python train.py --model="contrastive image-text model" --dataset="pictures of board games with random positions, seen at a slant" --train_examples=195000 --image_size=32 --crop_scale_min=1 --horizontal_flip=true --translate=0.06 --rotation_deg=5 --color_jitter=0.1 --tokenizer="char" --vocab_size=36 --loss="sigmoid" --embed_dim=384 --encoder_arch="mlp" --encoder_layers=8 --encoder_norm="layernorm" --encoder_norm_position="pre" --encoder_activation="quick_gelu" --encoder_mlp_ratio=4 --encoder_inner_norm=false --encoder_moe="top_k" --encoder_num_experts=8 --encoder_moe_every=2 --encoder_expert_mlp_ratio=2 --encoder_shared_expert=true --encoder_width=384 --encoder_experts_per_token=2 --text_encoder_causal=true --text_encoder_width=256 --text_encoder_layers=10 --text_encoder_norm="layernorm" --text_encoder_norm_position="pre" --text_encoder_activation="gelu" --text_encoder_mlp_ratio=2 --text_encoder_head_dim=64 --text_encoder_fused_qkv=false --text_encoder_bias="none" --text_encoder_qk_norm=false --text_encoder_parallel_block=false --text_encoder_dropout=0.05 --text_encoder_inner_norm=false --text_encoder_drop_path=0.1 --text_encoder_positions="rope" --residual_init="none" --optimizer="adam_atan2" --lr=0.0016 --beta1=0.9 --beta2=0.999 --grad_clip=0.5 --steps=9400 --batch_size=256 --epochs=12.3 --lr_schedule="wsd" --decay_fraction=0.3 --final_lr_fraction=0 --warmup_steps=1880 --weight_decay=0.07
Rows from block 3 of the image encoder of a small contrastive image-text model, named by matrix and row number. Rows with one number within an expert belong to one neuron, the router's apart. Each number is 128 + 24 x the weight over its row's rms, rounded and kept within 0 to 255. All counts start at 0. Numbers have three digits each.
Before each expert's rows are labels from the 100 images, of 14848, where the router gives the expert most weight on average: "responds to" is what is common among them. Only what is clearly more common there than usual is listed. The data: pictures of board games with random positions, seen at a slant. In brackets: how many of the 100.
# router: router (encoder.blocks.3.mlp.router.weight, 8x384), inputs 154-230
# up: expert up (encoder.blocks.3.mlp.up, 8x768x384), inputs 154-230
# down: expert down (encoder.blocks.3.mlp.down, 8x384x768, transposed), outputs 154-230

# expert 5
responds to: discs on a green board (100); nearly empty (77)
router.5:147135124160105103135103129135162126135134093137148162131106144126123149089155127117136120135116116098155159154089124076158085120139129114129162107136096150086170077093101116171147109080117124126129141106132107102067085095116107092
up.0:105143106110125141124142121134100129108118169119085125129166127139146127169102156161099141141143152131118088145162137135112130111162138124122135146139142113193092137086122144136136191125107132097133119139141127127192152143104154126
down.0:097124122108129108116116117121164146148130141118133125113097083116125158131109121096117116131145140132128110129217162151132142136109142120089130167107118094121170148153126120136149133131132127129113114160087147160094190104148129112
up.1:108154104117112129145129159143121124125101194122075117146139108121164127161111181160114144126160133119126097103145149143125159123166148117139128111142094122179091114086108152135156167109127125094119140134151144116175139117102160147
down.1:106140134116130109136126110129147151140109142126133133092115073103110150136106110073105103129152118127117139117192152151136156140146134102110125148107107094096170161152122128102164125124118116129097106161113140145105172120133147120
up.2:083156103115110129145135145142136106104130173099103128139156140126143121140148153148103157123154142130117072121155119119112121129183153133138150130176151102183094073098097150127149184110124135124128129140126127157174120127127177139
down.2:102122103113122133125115106148119136136094118155120106121111099142112144136110098095102092169157132097110118137209137140131154128118130074149145136098105071117114115143157127123175168116145133102128118189074149116078169145130134113
up.3:101103132135118152138120110173112133100109177110114108182128136110110147115125115115107125121165158174127097136107145127100103071140163087144129141106105105198081119091126139104139187124159096092138120147120128121149112121141117135
down.3:127150148146109130137120096171126162129086095130121118163116150139128144118092064142112123128133100125147143125143167078118112077151145110123149145106136102133121093087122175079136164089162084157122156151101139098117126161131139099
up.4:112169101108094123129136142170138134111118183117083124148123132133137167136087163160113123139112130123118121113125132152103162144166114138154139133128104088195095134117088141128111167118130112141117130173155131116185154145104140145
down.4:121157082116072137110169150135123122140126112107165136147118127138157159134135155147145123106140127124124135129117131121122115142136129118099120137136138100123141151129102130095140114128159123114136164134134122093113160150149098125
up.5:118142131154128112153109146159088117092089170176093118150119130117159120141130156158121126114125104105125110090101143177126149119160123117166133091134114086187094119091094143124158166081120145114118161167166132085211130117105129122
down.5:101129111108132112139108149121140118147112145130109137103100109139119152126145163088145112134140113088160153153165139136143135148142129094097143131121095095067176165154122111102159110141100114129141120122114157136091186095126139087
up.6:136155147119137127123115120106119130122170149126119130124136132176110119157094126144115151122144097127108123153161107121128122120116123146109106163155233112147126162127107140155115131160142102137134098164099152176163136136140130133
down.6:096144101121142152119151149124169124139125188144082136158097090131117090119158164125101096135134138152111076116133117158097132152136160136130143167103071076151130111136147141087150114159135125104154137135146134121081177117167133120
up.7:124151139142102100132129131162154158099118158118099126146138151113151153145108132154127137131127118109126106115125114174118155107157122119155135137127116113179115121099113136117120158085127125085093131139171131126175140128104131179
down.7:113137104102110125129137151105144132153116107136130107094143080110146145134126153095102139134137123122103111109138124122118157160131130124107134160120109087093134117143117084134139182100144127122130145165116178114086198147127115132

# expert 1
responds to: draughts (86)
router.1:125157158132162113144094140114183130135170174147112122092099087121134114157122148127089091116154139095144157121125137129143132162093165139153089172112077111152171125187137112172148102127095122159121117155107095133148146143162124107
up.0:108107117126111152107161135143113137130115102097112140154140163139119172144144112138130144133137153163145095142132154151073135132184109100108150101118161120093095128100128138093095174125123121102131132132112150132122082105121107135
down.0:122147122086128118139164145136117090135121140083142115114144135126092164154119122125147096157132123130137102107107140175141139133119107060118110126136109090141146144107109083087089145129173135097158098173098132121110150140140093172
up.1:100120090129109146134142139140106118118106113134127132126139164119099130148123152141138162141130128156069102151133127145088129106190126105130141092139123138131094143097142157076094141124133139090087161103135131104123102135099130168
down.1:112113060125089137129147111097121168156158154118136103139152106158118120134146152087135131103124160151079090129146097140102129140131133134147134130136104130175076147128164144150123123151123131087115103119135138154133127137130095129
up.2:106125068113124134128145145155100142126118129141115117157136139142108134155128111141134138135109160147086032171108127094065114113186116103102151094129130142150078132108137152093134162145123114071127154128120112121130123150121129143
down.2:153144136135154136114112148106156091105145167106115115097119130125152105151120180150152094127107136117131163142120138142121137138111121132149091112129121140154161131148121146129154109153082150108134114118121135111136138101129124117
up.3:113130102128114165116164154131111104128156083111130124143163157168114176138153136132156174140116102150110118139121144137102097123202097151116147098151137131118097124083102141115130163106109090122127097132167142112123086145085148158
down.3:094149074109104110128147156124124098090145136116119116123104087124121140166167111126141113110121142127138087136153140167104135110144131115117119149124133120168100136123127170099165106110123135104129109146124130097136164135151087146
up.4:102137105128103119167106158140118112128135114078189114148167147131121130100182139133161132151133144139133097121107117148115182142176132155120149081138125131107133128125084133172171156149127128123167091131138135091117102144080143148
down.4:102126079112081089128098108146110125101166098150130134114131113131125160082123080114108125146150101134133124104086147140150119101134148136102135159132133106136144155108088133126162121059181119126154153156129150103155147145128183130
up.5:122150091128113142123148148142102113129145094106150114150143148146117169125142125146132173124121150129123071144120146117117122115188101124126142105135147132111072113080122163119138164108130075115107116124140129104124086120104131150
down.5:100139099086073101121154133149120097143122086144135166096109105149118161115122109136110170132147116117160127121108135153136137137143124084095112132123141110111173118115100106128140127087178130126143110151119131117120139122159114115
up.6:121114102149104161132141124141104091127135099108144116146134148133131174150152132142134187136112110133121092136120122132094123128198112133114163111139181162111090125086098144109130160067093102101123110096140133111144119122076169136
down.6:110139085116118142148147138104114084115125129080137096111123152152096101137140147124132149130134132156112088146112114168137108150124143115079104114165118116155126180113121141102102144137163140100152092119110141109117136144126094121
up.7:108115108136108176113131115154100150109116141094096144132112131142137124135108079123102120112110154169114071168144170099072127119141149116094138133114157098171064121097141168076130164150141132111148139136093151113142143137134192114
down.7:096107120131150192093123104108149133136100143137112140160129160144133097103178141122088129127182121150124071125112097123136119132131153109158106130090103091162157079101153132133131097146115066131129122121135140129098140134168134110

# expert 3
responds to: noughts and crosses (100); nearly empty (100); first side has more (95)
router.3:088096100140135106085127156148104126157126102149139159183101161095118113126105103165127168127123124125124122200147126104126130162111133135137138113133128133123053117115153146095103148121123147104069189116125104161116147096159139139
up.0:113122110129107155136150104103125093131140172100102115156145087135124169136129145123131124132111123133119127104131089143085137116157138088135124154141085127175113137082122107119134172101142118122145111156119153114141093126103126120
down.0:105124148100137145135149135147149104145098158093117135119173134106130117151132107114156148153117146159144127136115123159138113180141104095147136130154155140127143174148098090122087151144152135111119125119141121172181101118147104159
up.1:137111123133101155152100113101133085109124170106095098150139129157132123132129125115113170119179126120093105098151123124094138096142164135129134156120064133183133131052106100121133187098111111115137119153116184109120110138114138117
down.1:119147092111156137127150155114106116107110147159139144138167164140104132137148144142147155148137103123097119116112152180134170132146106097149135118140160144119161140144124124137138165118165108115135121104150133157137122116163099175
up.2:106153113157121118122145126127147132078167168091096117113158125189137118160162160123108157122124132123098127105148118125093142128155139121085105150123092142166150140064120146099118120137134097125130139127106167113136135095123120134
down.2:128126158150141129097117096125112171124099115166141133185099162109131078114129099133148125177123107123134092140143103113152109134084133140148140101139134090120115125093151160133130104159126138134123139121115077148102163129119163129
up.3:114101112103115150161138102126148100124133167111088157163126107164177136101115117123098132127117117136123103111142122151114171130144158144105138174134066130124133163095111118109118160102122068124130107155108157125107132149102131134
down.3:104142176145133094148131115139129138137093113102121154158138170101114143152140116149142124142151120121156127138158148144137129129115121102115133133159168112077181145122097111091096144111161104123118098110093149145122127098141078147
up.4:133153107130137140136128105140114103128120168121068128140161110144122153108156154157123136124138133154106097101133112137115132133168130118144139136131079115171124157090119133089132152113124105077114120137106160105148091125086128141
down.4:124122079108109132128118141067141097151123156114149100130152129087154142142172132111151140123102120173113132100130091156144131163119129152157116104154158128099159171145125114171180117112095145143123122092191151120158129164113108168
up.5:118157121134091155174151133123151098145159149090110110131152112123120146127113150102123183108157114134098138100145145124084131144152134125116149158107108128147126133082097146139093143122120103118109112141078145111148087123122145130
down.5:131115081113114158126135142092125121141137174111122101144189135119122127129159159106144124129114126187064120131133106159101122143165117122161120125148121098159101150109145132124107142127123123091136103109148175130167125154108124184
up.6:135095125124141111134122146116124125175085115109103105182111144139156118162127134148132179069113117113119129102160136159114097114186128122109178120122092154127135132055138132129115138106167123111098167102127155113140107108122104114
down.6:190106176128182124150115086122136146113103119125142150143122134147091107087094126102121110160130118130139167145154115106181109137105117091147113101134100122130156140146161100134118125187139133142163113132121089173118122128095089126
up.7:118150144134119175122139092125147104107117175094112090129129116169132133111138142127083078091127182144112078113170105118085159119148161137105148136126072147189125155117128136128144152126138108115167115148112132102149130144144137108
down.7:142093118114149120098121106091133148156103118167157139114097103092130139116132132085100097161145123129131110134146125166128138129112128092176110118107143078133172151175168108162150129136157145085155125140150156127167142120145122140

# expert 4
responds to: draughts (100); nearly empty (99); more pieces: equal (32)
router.4:132114140146116114133110136104120122150073082151128105152121139107130151084149146097125138169148071108130179110098115130140118139107115124141150124143123101098142107120097130156110102080129105136142143072148140131126096171138128124
up.0:098154110097133137129132124142135056093154164121143133121141123121115136142131134156108126136123136145065095165125126133094122129187152112129113136128120140174106109093115110078135192116118115105160118135131116122143118137145134130
down.0:132126074134126134149130111170103093120145081161153151086092113143100226098157130133147139165147133089148166095101164132137150085137116128135146122113149150112145100149116128154181139086160127119114117151107119089132115123091161096
up.1:110175087122141136137127135144106079091134170127103124134138134126121148140142130152122130126136138155089086148139146142083149153164143118144114142138097092180098127108122151076141173095101109103122134154120111102148129154144125132
down.1:103127109112136094125136106119116086145167083109146115102122107152114188132146161122148167121155131096137151108081130175121147138136106101129139103131156146133158130163083119134148137079177139106142101140105133115127112111085100126
up.2:123103101108126147134146106122132093109121155117102133155151138159115152122129151139101146122134137117143124122138124137072157109164145105119115130135093133207117149151100106098113167152110125111139098150108135135147094115113126126
down.2:173134129155119113134112136163068102137156043109135100116113123142122201078138176135138118142135134112144156110072132124136139147123129087114108117136171135093123101161124139118136163118161113139134103136105154118151125150127129112
up.3:127181097082121145113119106140136059109160144133147134124134130141117137163132109135113120126108142154087115160173116132109129139137170111127111125177146160151097112073151119113142153090106107123118130125142116133135116128121121134
down.3:107115054148113093117115105124069098111149095099148121120126125124104144130093128143129137150143098109122106143130098144168120122093149095141126110183141123097129115122108110149156120078153133102145126125084137132107174138103120086
up.4:126147118143116117138202183144118116132123138114111106146128130160159126151115140171122156099130129118089109137153158117096132127174142157118148142111121121122095151083107166076115157120130131117128159121142132129146142131138154147
down.4:106072079119089070131104096103135126130154135116142114096126090126135144131140115102118121088146123158152134127142107149132141159109120120089106168147137163136156175179109103176129105110142140141124095105120188166132141125133097121
up.5:114103114075134114113150145135132063101141130129120110139153086142106151135155110138109122144133126117124128134153137130106119097139123131121146137111126142169120109135137126129129172153124111126144133163106120131152130155104140128
down.5:125119119163121160114130141125090147105140133121079057157130143150149102141138159166135133126105130148078101141070112109061109095147126173102134111166118109152059121092141168129107138161097141118137137100130140118137116135143143188
up.6:115153132103134171131132124154121096122158146122136103127148130100085153144117101133124098106122181126086121125163153167096177123161150106139097118140141105143102131131116115120128182090082102120149119142143122122150108117135137171
down.6:111137131119145135145110131077132086140154077112134125099124135138123123116144166129169131160142112125157144100099110120157135152093167161148097095146160076085157089154101098163145113090146114170161131122113129079112117146110142062
up.7:111158091128118133151142134138108097096133155120103107141140119151100161141133139155111133116129118139101080169134132137088176122189152115130101128130115135198087120090103139070151182141124114109135131161138118096149133117129144143
down.7:148112091160094081141144123175109073125166044137162093100132100141101215074152126123128167135124098114138166115083116149134118114127084104118144113128129137101164116149091123126150132109147135126121088147129116084184108125088132086